Weights of a small multi-label audio tagger.
Training: adamw at rate 0.0049, batches of 128.
Data: 26041 training examples, 59.5 epochs.
Rows from block 5 of a small multi-label audio tagger, named by matrix and row number. Rows with one number belong to one channel. Each number is 200 + 20 x the weight over its row's rms, rounded and kept within 0 to 999. All counts start at 0. After the name is the row's rms in percent of the matrix's.
Before each channel's rows are labels from the 100 clips, of 14976, where the channel reaches its highest value: "top examples" is what is common among them; "lies over" is the class under the peak. Only what is clearly more common there than usual is listed. The data: short pieces for a synthesised band: melody, chords, bass and drums.
# convs0: expand pointwise conv (model.blocks.5.convs.0.weight, 640x160x1), inputs 0-159
# convs1: depthwise width-3 conv (model.blocks.5.convs.1.weight, 640x1x3), a 3 kernel
# convs2: project pointwise conv (model.blocks.5.convs.2.weight, 160x640x1, transposed), outputs 0-159

top examples: horn-like; sine tone
lies over: no chord
convs0.36,083,241,188,172,223,219,245,198,228,210,200,207,229,195,180,227,215,191,210,206,207,195,189,213,228,209,191,224,215,214,204,194,198,176,199,210,144,190,218,229,178,228,226,169,202,187,173,171,224,180,221,184,196,217,178,200,220,190,186,225,208,248,192,214,236,202,212,166,185,193,194,178,198,198,201,183,172,195,223,194,211,214,205,179,226,201,189,157,170,174,187,209,198,197,190,228,231,209,191,178,216,194,183,204,180,224,212,204,193,181,198,209,191,191,166,195,213,207,221,189,156,189,205,158,210,156,187,202,195,215,192,164,220,187,215,197,184,236,235,217,158,188,193,196,208,182,174,215,223,169,227,211,171,202,221,215,198,202,171,204,186
convs1.36,112,180,175,187
convs2.36,132,228,184,197,194,221,250,217,244,204,182,204,185,181,183,196,164,171,198,210,183,199,151,225,188,202,208,200,230,179,199,204,164,215,192,188,190,197,179,248,200,211,167,180,196,190,212,214,235,194,198,204,206,207,182,198,182,178,210,190,175,208,204,188,201,223,238,195,179,174,194,211,240,225,186,171,172,196,165,197,196,205,219,228,209,196,232,205,208,199,204,215,161,166,197,241,195,202,251,188,157,224,191,196,174,201,207,208,200,168,165,194,227,158,188,198,222,187,191,208,240,237,210,171,200,195,185,198,209,200,188,173,204,243,190,209,206,207,193,217,178,179,205,196,181,182,185,197,189,192,220,211,209,220,211,202,210,192,179,185,194

top examples: horn-like; sine tone
lies over: no chord
convs0.16,083,234,181,163,237,208,260,191,234,213,201,197,229,202,185,224,233,199,229,215,204,201,191,211,220,205,196,218,206,212,208,193,215,181,199,203,163,186,209,226,191,204,221,175,206,187,167,179,215,168,209,175,200,199,182,207,221,177,183,213,204,242,192,219,231,188,223,176,190,194,185,184,187,185,203,181,174,188,217,207,219,213,208,179,240,216,192,168,171,184,197,211,208,209,191,230,238,206,192,173,219,201,175,210,175,223,214,197,183,185,223,215,183,199,190,206,205,193,216,186,168,181,206,160,203,161,181,201,204,214,185,162,225,165,212,198,182,233,241,222,157,196,195,198,208,186,181,208,218,189,225,214,171,205,228,225,201,208,175,210,180
convs1.16,095,181,184,176
convs2.16,136,225,200,202,192,215,252,229,244,195,172,214,182,182,193,192,168,175,201,210,198,193,148,234,182,180,206,194,232,181,185,195,165,224,188,191,200,198,171,237,210,204,169,173,189,180,211,210,245,201,202,208,222,199,185,204,182,186,215,192,181,212,196,194,190,205,233,207,179,173,194,218,228,223,191,180,173,207,163,181,196,208,211,219,215,187,235,225,220,200,209,212,170,149,189,232,187,202,249,186,154,221,206,205,178,203,210,197,193,175,168,189,215,155,207,206,216,190,189,195,237,238,195,166,192,208,177,195,214,195,196,169,198,247,190,203,206,217,193,202,194,197,199,208,179,194,201,186,193,201,199,210,209,228,200,193,208,212,187,197,206

top examples: horn-like; sine tone
lies over: no chord
convs0.13,099,233,180,151,229,210,244,183,232,203,199,211,214,188,172,220,228,191,214,214,211,195,196,212,214,205,202,219,203,213,205,191,204,181,193,207,181,181,218,233,179,220,225,182,200,195,169,180,217,165,218,179,204,203,184,212,224,191,189,217,210,239,199,218,238,189,221,166,185,188,199,181,191,196,210,179,170,190,216,203,223,207,209,193,227,189,187,161,169,172,182,198,202,190,186,233,232,205,192,174,211,202,183,203,185,213,215,202,195,180,205,218,187,191,176,198,204,195,219,191,161,178,201,163,201,166,173,203,185,215,191,166,226,163,210,200,185,233,241,215,150,178,192,189,203,178,176,206,219,174,239,218,169,201,226,225,203,187,180,207,176
convs1.13,161,179,180,181
convs2.13,129,228,194,201,188,209,245,231,250,191,180,216,189,191,191,191,164,174,194,203,184,211,141,224,199,195,202,186,226,183,190,204,176,214,186,192,194,219,170,241,197,211,154,169,204,167,209,203,247,210,209,199,222,209,192,191,182,191,197,177,177,220,204,194,189,203,222,212,169,186,195,222,229,209,194,171,167,206,167,176,199,194,201,221,219,182,237,217,218,189,214,207,160,154,198,220,185,197,241,190,159,212,193,200,188,198,191,206,202,166,164,193,230,182,176,201,219,193,195,192,240,236,200,161,193,217,184,195,204,193,189,186,193,246,186,212,208,208,192,212,193,205,189,215,178,204,206,195,186,188,213,202,211,225,199,183,200,216,179,191,213

top examples: reverberation; text has "room"; text has "reverberant"
lies over: no chord
convs0.528,096,188,184,186,195,175,204,236,206,196,208,216,211,231,188,213,238,232,219,181,202,233,182,178,228,212,221,140,198,202,205,214,191,204,178,202,242,243,163,195,209,197,215,179,210,237,195,176,189,212,159,194,177,204,192,184,186,192,190,228,190,205,213,189,198,220,158,187,206,227,196,184,211,175,168,187,211,199,188,205,195,182,206,217,185,220,226,220,187,209,209,191,185,198,207,174,204,184,210,205,217,172,223,173,195,174,161,221,212,174,224,160,234,191,175,184,156,215,219,215,160,184,197,195,208,235,200,196,193,174,194,211,176,166,178,220,194,169,193,179,214,183,235,203,229,224,214,174,211,207,208,210,218,220,209,207,197,195,226,204,195
convs1.528,097,199,215,231
convs2.528,107,175,206,175,148,211,228,192,181,193,173,199,209,210,189,142,192,225,213,203,186,220,182,243,178,187,213,179,219,204,178,210,189,210,190,205,241,216,157,211,185,202,180,176,192,227,215,213,244,242,169,191,198,219,196,209,227,157,205,202,207,210,181,191,216,209,178,202,196,222,210,210,206,208,170,211,199,201,148,205,162,182,184,191,154,182,192,222,207,218,197,192,197,230,190,220,190,239,213,173,184,192,201,212,218,173,166,202,210,203,183,189,203,178,184,199,215,186,203,185,203,210,184,194,185,204,162,218,186,190,224,181,200,228,184,175,205,173,202,189,180,224,200,178,203,213,199,213,183,163,198,223,174,184,190,207,218,226,233,212,217

top examples: reverberation; text has "room"; text has "reverberant"; muffled (low-pass)
lies over: no chord
convs0.504,118,183,192,209,214,182,185,216,203,206,225,191,223,206,204,219,204,226,205,175,174,206,217,178,238,225,198,201,168,203,213,210,189,153,194,197,176,249,209,178,228,217,193,225,241,207,212,208,168,229,165,218,138,196,210,179,200,208,203,212,174,198,210,188,212,232,176,220,200,219,201,198,209,198,191,189,194,203,199,206,174,155,218,212,216,208,211,214,192,203,226,201,181,193,220,191,208,176,212,240,211,173,211,193,208,190,192,228,218,173,187,213,227,232,192,177,210,183,230,241,234,218,194,206,218,218,226,186,204,194,200,218,207,190,229,214,206,151,203,237,192,178,191,208,188,210,198,197,214,178,193,166,206,178,187,200,155,170,189,160,198
convs1.504,114,227,180,208
convs2.504,099,165,202,191,166,209,210,196,151,151,203,196,172,205,153,199,221,198,224,189,197,190,223,183,187,184,199,202,177,180,211,178,199,195,210,180,213,192,195,194,218,199,217,191,169,204,206,207,221,220,162,169,209,175,183,214,201,196,220,206,188,188,212,208,193,201,166,189,190,178,198,185,185,177,205,190,186,192,177,188,210,194,161,206,172,218,196,174,195,202,179,161,200,198,188,187,204,217,201,210,212,190,192,205,165,186,160,210,176,208,177,215,182,192,211,193,186,168,205,199,200,193,181,188,212,209,183,171,257,221,224,208,199,183,240,132,209,214,226,186,200,186,192,184,241,200,215,180,214,186,226,190,148,211,218,235,208,172,222,203,167

top examples: reverberation; text has "room"; text has "reverberant"; muffled (low-pass)
lies over: no chord
convs0.111,128,175,201,201,244,212,206,229,222,219,245,182,206,205,219,249,217,190,178,199,216,183,199,157,206,234,214,170,180,194,190,204,191,220,177,203,185,223,207,199,212,205,173,227,234,208,246,246,201,225,200,217,208,190,236,204,181,222,230,188,202,206,195,197,205,216,201,206,210,227,219,243,183,205,201,189,226,187,196,218,187,170,228,228,222,201,218,229,195,236,212,205,195,176,230,204,189,178,209,208,187,180,198,193,180,184,184,196,178,194,203,207,198,188,184,211,197,193,191,203,183,223,178,238,225,185,188,208,185,159,218,253,228,192,183,222,239,219,205,201,205,222,240,206,214,218,204,205,234,209,193,189,206,239,199,199,201,212,224,217,216
convs1.111,132,175,214,180
convs2.111,118,231,206,173,239,241,218,220,208,217,181,205,176,211,200,201,191,183,203,200,193,203,169,178,207,191,208,187,202,193,186,167,224,201,194,193,164,152,190,214,150,186,177,223,196,232,225,233,193,195,242,186,191,208,205,196,193,239,217,192,194,216,221,182,231,212,228,192,221,188,237,233,210,196,168,201,212,213,182,232,200,198,232,206,188,201,213,204,201,217,192,198,170,199,225,217,190,187,202,202,171,224,177,176,201,169,181,193,190,208,179,180,205,185,184,193,201,186,180,179,214,168,187,224,209,224,165,205,167,181,212,214,233,174,189,227,218,156,181,196,195,191,211,168,225,186,204,192,209,199,195,181,181,223,180,215,207,193,177,256,185

top examples: horn-like; sine tone
lies over: no chord
convs0.3,082,226,182,157,219,211,240,188,241,213,204,188,223,193,180,229,218,188,210,225,214,187,193,212,212,202,207,224,211,213,200,180,204,191,197,205,172,185,218,239,175,219,218,189,202,192,174,172,220,172,211,178,205,200,190,201,208,187,179,204,207,226,187,214,219,185,228,175,185,190,207,181,185,191,200,179,177,185,226,188,220,207,219,195,239,204,191,159,169,181,184,202,194,205,185,224,234,212,201,173,193,215,176,202,166,214,214,197,181,185,204,222,188,195,173,204,209,200,214,197,155,185,211,164,206,158,173,213,200,214,186,168,218,166,207,213,183,236,241,218,151,187,193,191,211,179,166,220,213,173,230,214,174,205,222,223,232,207,168,189,184
convs1.3,135,178,182,181
convs2.3,153,225,220,204,204,202,226,234,240,195,156,208,185,176,192,201,180,181,205,206,192,186,151,216,173,178,213,179,217,192,179,207,158,233,182,202,226,222,193,218,213,193,179,176,185,176,204,212,228,188,198,197,228,205,193,190,184,198,191,194,171,195,171,198,192,190,234,213,171,180,198,207,219,238,199,182,179,180,158,161,190,213,216,223,221,200,245,221,222,204,202,230,170,164,193,233,191,212,248,182,158,200,208,196,182,189,215,188,202,167,184,214,200,175,226,221,213,202,185,204,238,241,195,166,182,209,202,196,211,209,185,179,206,231,175,209,200,216,188,202,195,199,171,221,174,202,208,190,179,205,200,200,216,214,211,188,196,221,184,197,222

top examples: horn-like; sine tone
lies over: no chord
convs0.7,102,226,224,200,209,204,251,212,221,217,208,184,229,224,228,184,224,194,166,212,214,191,153,229,187,183,201,185,234,175,179,184,203,241,217,203,194,214,215,194,186,204,180,198,203,171,226,220,251,213,189,184,213,155,207,221,195,198,229,181,217,210,182,195,178,202,197,197,224,201,203,212,192,209,199,204,230,204,179,175,191,200,181,202,205,190,180,205,201,206,221,166,216,180,202,218,201,222,206,165,173,200,209,223,226,185,184,192,184,213,196,204,175,163,185,236,209,195,174,180,158,196,172,200,189,191,153,202,165,176,208,219,208,228,195,170,217,182,203,201,181,230,226,211,210,190,188,215,245,192,193,227,185,216,187,199,198,234,229,229,211
convs1.7,056,176,193,176
convs2.7,139,200,182,185,202,236,182,164,182,215,203,166,184,160,213,167,174,189,191,207,198,187,205,186,229,195,207,246,240,236,196,179,201,200,225,203,209,176,203,213,194,192,191,200,181,213,215,215,222,203,187,196,200,179,213,215,172,170,220,174,215,194,182,215,197,217,219,185,222,162,200,188,201,205,156,230,234,192,191,217,191,221,184,191,210,162,168,213,195,196,207,215,235,217,204,170,185,241,179,233,170,217,199,238,214,164,197,178,214,237,224,200,190,188,197,231,209,194,170,171,217,199,210,202,183,187,213,200,183,194,198,208,162,174,211,215,187,173,193,205,215,223,193,237,198,200,185,218,212,189,193,199,198,184,170,164,238,230,204,182,208

top examples: ride cymbal; square lead
lies over: no chord
convs0.393,122,187,191,211,228,209,216,219,215,204,229,186,193,214,214,248,229,227,209,198,198,226,251,171,215,231,203,181,157,199,205,240,213,190,195,177,212,205,189,197,188,176,200,216,214,197,218,217,150,187,198,220,198,215,202,192,169,203,201,196,199,162,205,174,201,211,181,189,222,220,197,219,207,138,184,200,217,165,202,229,174,192,229,208,201,222,216,219,196,229,201,226,196,206,217,200,198,187,206,223,211,195,204,187,143,217,197,200,193,203,244,192,223,209,187,177,183,169,195,219,223,222,195,221,220,189,196,195,213,187,192,203,194,169,179,226,205,202,179,192,212,225,212,203,206,220,210,215,200,259,191,181,226,234,198,199,217,217,232,200,232
convs1.393,117,205,209,233
convs2.393,098,202,181,193,217,206,198,177,217,200,175,206,221,185,193,211,201,215,186,183,182,210,173,192,181,216,187,171,200,167,191,215,177,207,171,215,219,184,187,210,233,216,188,189,219,224,175,196,183,167,180,184,154,181,202,259,214,187,193,212,209,198,183,235,195,231,230,162,186,204,209,189,201,214,192,174,167,179,191,188,236,167,219,198,217,184,217,188,184,189,217,203,201,203,195,206,177,182,213,191,165,205,234,177,192,192,211,226,191,164,198,222,174,183,217,208,196,233,241,219,208,209,183,205,205,192,213,198,186,178,200,197,184,229,184,202,172,227,216,220,182,167,227,185,150,187,160,164,186,192,224,204,215,203,207,183,183,181,183,157,171

top examples: muffled (low-pass); mains hum
lies over: no chord
convs0.254,106,233,217,225,206,190,218,210,210,196,211,186,175,235,200,242,211,190,214,195,219,226,228,220,206,202,185,204,185,168,238,202,235,209,241,164,272,188,179,203,180,171,207,201,197,188,211,196,216,192,204,199,229,198,182,210,182,198,191,193,217,169,198,184,172,186,188,209,215,175,177,216,196,165,198,215,210,205,176,202,191,215,171,193,171,217,188,192,217,193,191,203,213,202,180,186,199,213,184,191,204,198,183,215,151,224,222,166,175,229,203,157,196,206,200,201,194,156,160,182,167,206,204,184,186,187,197,191,237,216,193,198,183,182,202,179,192,224,179,169,220,230,188,201,192,195,203,201,199,222,183,189,188,231,189,197,247,227,178,222,224
convs1.254,106,186,225,180
convs2.254,125,161,190,169,207,231,177,178,225,183,183,226,180,168,201,187,179,201,171,177,231,206,181,178,167,214,226,193,223,214,175,191,191,208,173,196,202,194,205,209,222,210,187,210,213,217,209,212,187,187,206,201,186,193,237,207,198,219,189,211,159,204,217,196,200,227,229,186,186,220,230,199,216,223,194,153,196,184,204,211,223,171,231,216,182,218,240,182,166,217,209,199,143,183,211,220,191,168,222,166,184,230,246,155,174,209,173,224,189,190,182,209,208,185,203,199,171,209,222,217,239,199,193,197,212,191,194,224,190,169,220,198,229,195,191,186,228,206,213,211,188,186,216,171,235,199,198,196,182,199,226,198,192,188,220,198,202,188,195,173,187

top examples: ride cymbal
lies over: no chord
convs0.395,113,180,189,205,224,202,214,201,211,207,229,169,184,203,208,241,217,224,205,190,196,221,261,173,221,219,189,193,157,197,211,239,210,200,201,174,216,204,187,205,197,181,197,222,208,192,222,227,147,187,200,217,203,210,208,206,168,196,212,197,200,159,194,177,197,212,173,186,228,214,196,218,193,132,188,201,225,163,200,216,179,188,227,197,206,226,209,215,202,222,196,227,193,202,207,197,201,194,200,221,201,209,201,207,136,211,203,197,173,210,250,196,207,200,196,186,203,165,190,206,226,227,203,219,213,187,204,205,208,199,192,202,191,161,179,242,202,208,180,200,211,225,196,207,195,213,205,207,197,254,191,178,220,225,183,189,209,223,226,188,230
convs1.395,083,212,218,227
convs2.395,072,186,204,188,174,209,197,183,204,226,152,207,224,211,212,218,201,202,192,205,180,218,208,244,193,197,195,210,189,177,189,201,203,214,183,200,200,176,187,194,186,224,192,193,172,215,185,189,178,200,201,192,214,166,197,222,240,186,194,213,201,208,195,216,209,198,208,154,175,183,214,182,164,198,224,182,154,193,192,220,232,220,211,227,181,240,209,205,184,228,199,203,214,218,218,241,183,196,220,207,177,202,228,185,199,222,240,211,208,183,223,223,212,184,204,191,217,226,207,204,174,186,222,221,206,224,181,197,235,214,211,197,236,237,194,212,192,186,216,216,186,195,243,194,221,204,154,209,199,205,244,260,212,222,220,216,247,195,218,216,192

top examples: snare; drum pattern: one drop; ride cymbal
lies over: no chord
convs0.129,105,203,221,193,184,193,173,167,212,206,170,220,191,170,197,172,211,174,194,200,234,166,180,219,169,184,197,215,205,226,186,165,180,201,195,220,218,191,240,211,195,209,192,210,182,198,187,194,166,173,213,176,198,199,189,210,231,221,176,202,189,190,196,222,224,185,244,206,167,184,215,163,188,253,226,193,168,225,216,178,227,218,207,204,206,207,187,177,197,185,191,181,215,209,205,217,201,219,187,176,222,232,190,188,217,196,215,200,207,171,172,238,189,223,225,201,196,226,214,209,220,167,222,197,220,186,188,187,172,209,188,188,237,212,228,172,200,200,224,226,177,175,181,204,203,183,202,213,197,200,208,226,172,143,212,229,178,187,182,195,171
convs1.129,104,198,218,230
convs2.129,087,219,175,218,212,201,239,210,202,224,239,191,228,227,188,209,201,184,180,233,167,206,221,206,205,225,231,231,155,180,191,208,211,204,193,213,188,229,236,215,190,239,179,212,243,175,198,206,243,220,201,235,221,208,209,194,223,216,219,202,200,193,190,216,207,217,213,216,182,178,201,249,205,213,234,224,188,193,214,216,197,202,211,179,217,187,178,194,168,193,200,196,208,184,187,214,195,193,179,214,209,166,172,211,196,218,169,229,214,189,185,221,217,203,178,189,231,192,235,199,185,237,208,226,196,210,212,181,209,228,185,201,214,241,186,197,223,221,203,207,203,186,152,196,184,167,174,197,187,169,178,185,166,186,195,197,174,189,181,199,187

top examples: horn-like; sine tone; melody instrument: horn-like
lies over: no chord
convs0.472,108,188,228,232,175,202,159,212,201,214,202,225,182,202,245,179,174,215,187,204,236,205,187,212,181,203,218,200,231,172,184,213,193,219,207,205,203,213,192,200,206,195,174,183,179,194,200,187,206,211,187,202,200,192,205,192,186,184,200,168,195,186,199,186,167,201,174,202,210,207,193,208,218,210,202,231,218,221,179,180,177,206,198,208,177,222,210,235,237,228,201,205,200,213,198,177,153,206,217,211,184,178,211,205,203,202,191,184,203,215,158,152,205,174,189,186,192,200,173,187,185,229,208,223,184,210,221,184,199,182,204,222,177,252,201,183,218,184,165,182,251,223,233,223,212,223,215,206,170,203,157,214,233,198,176,148,227,218,228,202,224
convs1.472,085,187,179,175
convs2.472,149,211,200,203,206,187,209,209,201,212,227,190,205,221,204,215,239,229,237,225,202,230,224,215,237,200,158,218,209,202,234,153,185,184,233,180,214,216,168,198,179,178,212,159,182,184,197,195,205,177,146,184,204,217,170,183,193,173,220,205,204,229,210,172,207,231,177,210,226,213,193,205,203,189,167,216,221,211,184,211,177,221,180,190,193,195,178,207,219,187,193,192,217,220,180,196,208,245,181,205,216,187,201,226,161,199,233,179,197,238,191,194,211,227,185,185,215,164,180,155,199,203,238,208,190,184,211,190,204,199,180,188,194,168,230,207,195,203,181,206,227,234,181,225,199,204,212,201,203,218,186,187,204,220,166,206,208,220,203,221,219

top examples: snare; shaker
lies over: no chord
convs0.513,107,220,217,185,178,198,183,191,178,176,177,206,183,173,186,170,218,223,208,160,179,186,209,206,198,177,185,194,197,236,207,203,158,192,201,204,227,212,199,181,203,184,195,185,191,196,196,206,203,198,191,174,202,225,186,207,214,194,192,199,182,181,174,214,216,200,174,220,206,190,189,169,173,244,207,188,205,223,183,196,209,215,184,177,206,230,194,189,201,187,215,198,205,198,205,196,224,205,189,179,245,209,191,214,220,187,198,205,176,198,196,232,186,228,233,226,212,211,218,201,195,182,204,195,190,239,227,228,201,231,204,198,205,173,221,178,194,188,222,228,188,180,166,183,165,189,212,189,172,176,163,178,184,142,172,182,125,191,164,164,182
convs1.513,091,220,199,172
convs2.513,131,224,216,198,206,182,215,193,218,203,170,204,211,211,191,216,196,181,197,192,187,223,186,252,198,208,199,178,201,160,199,213,213,220,209,193,165,224,205,207,158,197,202,214,202,167,228,212,222,190,195,213,206,194,178,201,214,218,221,205,204,176,199,186,210,187,208,256,210,174,211,241,208,216,266,228,198,215,174,162,182,202,186,201,203,239,191,196,187,184,213,187,171,166,166,216,186,191,196,170,192,210,188,220,173,220,218,174,202,214,188,201,209,216,207,206,243,182,178,196,223,231,206,165,195,182,198,174,194,217,148,200,201,224,201,165,193,208,185,199,200,218,176,188,194,177,203,201,201,198,180,194,179,221,171,201,178,204,170,250,220

top examples: reverberation; text has "room"; text has "reverberant"; bowed string-like
lies over: no chord
convs0.448,106,204,203,202,205,237,210,221,226,186,221,201,172,194,219,217,171,183,172,196,206,207,178,177,205,200,223,155,206,162,176,177,210,232,189,207,222,214,171,191,171,203,191,191,205,189,215,197,224,231,193,204,183,189,215,174,185,212,198,195,198,188,184,164,159,209,169,181,224,212,191,215,216,171,172,211,225,187,158,172,154,179,207,222,196,205,216,220,212,214,220,209,187,192,191,185,192,207,229,220,183,205,216,184,205,194,196,201,200,218,207,163,222,168,177,202,187,190,179,194,180,237,192,187,193,190,196,208,186,162,213,235,186,225,185,198,237,210,169,169,217,215,200,203,217,214,188,194,217,179,175,176,219,241,162,147,213,220,187,211,218
convs1.448,094,175,203,223
convs2.448,083,192,160,164,195,227,204,192,203,210,225,188,207,225,183,187,192,206,189,224,174,210,173,199,237,221,199,199,197,205,188,175,225,195,202,202,176,232,222,225,180,219,215,205,237,192,221,209,254,216,181,219,220,203,214,191,211,220,234,219,212,195,187,190,208,276,237,187,218,233,218,213,206,193,165,199,216,197,196,194,195,201,214,201,178,189,198,196,198,176,182,200,207,204,197,206,201,200,197,237,162,215,215,199,188,177,126,216,195,195,187,195,230,197,161,192,184,188,211,207,171,207,210,211,236,233,183,212,219,210,189,214,221,211,182,224,208,210,212,211,188,215,207,177,259,189,194,210,226,199,196,208,184,206,184,205,221,212,178,221,187

top examples: reverberation; text has "room"; text has "reverberant"; muffled (low-pass)
lies over: no chord
convs0.118,066,202,204,170,187,201,203,174,219,193,180,220,206,166,204,157,180,172,182,204,220,180,172,215,190,202,217,220,258,215,180,181,198,213,189,228,235,191,234,210,186,236,202,227,191,199,188,204,226,196,212,186,223,206,206,200,243,221,190,199,197,237,185,217,213,195,247,182,188,183,219,178,201,251,213,189,180,228,202,193,229,216,196,188,193,196,177,174,196,168,176,170,195,187,185,215,207,206,185,150,167,212,200,183,202,183,214,202,193,184,172,221,184,195,193,201,204,211,204,209,210,176,207,189,216,165,176,206,184,199,189,174,233,198,212,188,196,201,233,226,154,200,195,224,213,194,185,213,208,173,221,232,177,152,209,205,217,211,181,218,197
convs1.118,040,214,224,220
convs2.118,043,199,183,203,208,199,199,198,203,210,223,221,187,161,188,186,195,184,218,203,215,207,243,146,179,203,210,164,212,134,182,196,201,210,195,203,161,177,193,219,183,231,191,183,151,217,186,187,199,184,206,174,168,206,205,221,207,199,175,205,191,173,206,204,212,231,232,189,189,190,199,199,215,233,183,227,178,186,208,237,214,190,207,180,194,215,213,197,203,203,203,238,203,178,167,176,186,170,210,199,181,181,222,199,194,203,200,229,193,208,198,159,194,159,200,186,215,211,191,193,214,261,207,210,161,178,220,190,167,177,201,182,171,217,195,182,203,193,169,197,206,193,214,189,176,200,185,164,171,212,195,199,188,237,201,176,222,202,214,220,206

top examples: muffled (low-pass); white noise
lies over: no chord
convs0.139,111,201,187,204,227,204,237,228,237,198,220,231,230,215,216,219,223,207,223,215,224,224,185,204,211,204,211,190,231,212,206,220,183,188,189,196,181,214,202,205,216,201,196,184,203,176,199,172,193,175,197,191,175,198,195,143,175,202,202,194,170,220,213,172,190,193,177,177,201,203,186,168,221,176,168,160,194,176,172,175,179,219,230,237,219,231,225,212,196,222,229,212,205,187,227,220,238,213,239,222,231,184,210,173,184,223,205,192,193,188,189,180,220,179,150,168,156,175,191,223,180,200,216,221,215,200,195,221,208,172,217,210,220,193,204,247,237,207,200,211,201,199,212,178,205,202,206,195,214,193,222,201,209,229,215,205,215,192,188,209,205
convs1.139,095,169,206,214
convs2.139,101,225,204,185,184,208,243,223,210,149,176,189,207,228,170,212,166,203,202,148,158,230,186,201,229,214,184,165,204,227,225,228,179,206,207,175,221,225,168,204,196,187,210,199,228,162,217,186,229,171,187,188,210,220,173,187,188,209,216,224,195,193,190,185,217,213,199,217,222,245,180,206,224,198,180,201,217,209,189,165,159,197,193,189,201,183,197,213,187,228,220,209,188,188,217,208,223,202,190,212,234,200,180,198,208,210,184,185,178,185,170,196,217,203,171,173,186,181,202,207,198,201,197,198,231,217,198,216,177,211,233,165,240,231,203,218,209,193,215,215,167,205,211,164,205,189,198,222,211,205,205,187,191,241,196,212,188,196,168,210,207

top examples: ride cymbal; thin (high-pass); drum pattern: one drop
lies over: no chord
convs0.158,068,199,229,195,192,210,198,171,225,197,178,220,195,168,206,194,195,162,190,227,242,167,167,218,166,190,210,221,219,206,169,160,194,206,187,234,230,174,229,229,181,223,204,208,185,200,180,189,192,183,216,176,215,190,199,193,241,229,181,185,192,221,182,216,200,173,249,189,170,169,217,163,198,226,218,184,177,215,206,181,220,220,224,207,211,215,186,181,197,184,181,194,216,198,199,229,201,219,203,172,179,214,180,183,188,179,223,195,186,180,171,229,183,201,206,194,175,210,202,204,210,175,219,190,212,169,183,191,191,206,188,183,241,193,217,185,199,213,229,212,163,198,187,220,209,187,191,208,206,190,215,242,172,159,219,217,232,217,191,211,187
convs1.158,045,227,206,221
convs2.158,062,237,221,198,184,198,237,213,188,214,223,217,200,208,210,192,191,186,190,177,205,193,203,197,156,170,218,187,199,189,181,166,196,244,199,217,206,199,230,167,173,175,199,185,178,208,179,210,247,173,197,151,218,223,196,227,206,211,189,218,192,167,158,207,184,181,220,190,175,191,204,194,193,178,211,195,197,189,160,174,195,201,190,217,222,178,222,209,181,209,230,213,201,164,218,214,212,214,198,168,215,174,168,191,212,161,212,200,161,221,189,190,163,211,193,237,195,213,202,179,206,192,194,211,191,207,211,223,206,228,220,203,207,186,224,221,224,187,210,233,194,188,158,212,180,224,187,159,194,216,197,172,226,193,199,162,183,211,182,188,208

top examples: flute-like
lies over: no chord
convs0.199,103,203,226,234,205,198,219,217,233,220,209,187,212,259,230,248,234,201,207,218,220,196,214,208,184,207,208,175,178,193,197,168,196,228,214,192,214,181,204,219,159,171,190,211,184,184,224,211,184,171,206,212,241,217,200,198,173,215,206,184,202,173,180,180,166,197,213,235,201,194,227,230,157,168,217,219,226,237,181,197,190,217,202,224,195,192,192,238,228,214,183,183,216,218,221,205,175,212,181,215,214,191,198,209,156,198,213,184,192,226,220,187,214,236,197,199,208,185,179,200,182,198,197,239,227,197,196,171,223,200,192,219,208,208,178,208,214,214,185,185,235,225,193,208,200,201,202,186,207,227,172,197,186,220,168,197,209,212,173,230,209
convs1.199,109,208,213,231
convs2.199,111,182,217,195,193,202,189,196,195,150,186,200,192,159,182,188,165,152,169,165,197,182,175,172,173,191,231,184,216,207,184,174,181,197,184,194,206,213,209,181,205,182,180,171,210,217,223,198,192,226,172,173,180,207,202,204,205,204,198,182,206,182,194,174,207,178,195,187,207,229,217,171,209,210,137,171,208,194,201,209,200,181,211,208,205,210,222,186,202,189,224,195,159,160,215,219,216,198,222,188,208,194,242,185,216,195,191,201,183,191,186,201,201,188,192,219,191,202,189,234,182,174,165,185,204,222,201,244,168,147,236,196,233,194,201,201,236,185,224,208,199,172,196,174,232,200,207,203,200,173,238,226,213,225,208,208,213,200,211,203,199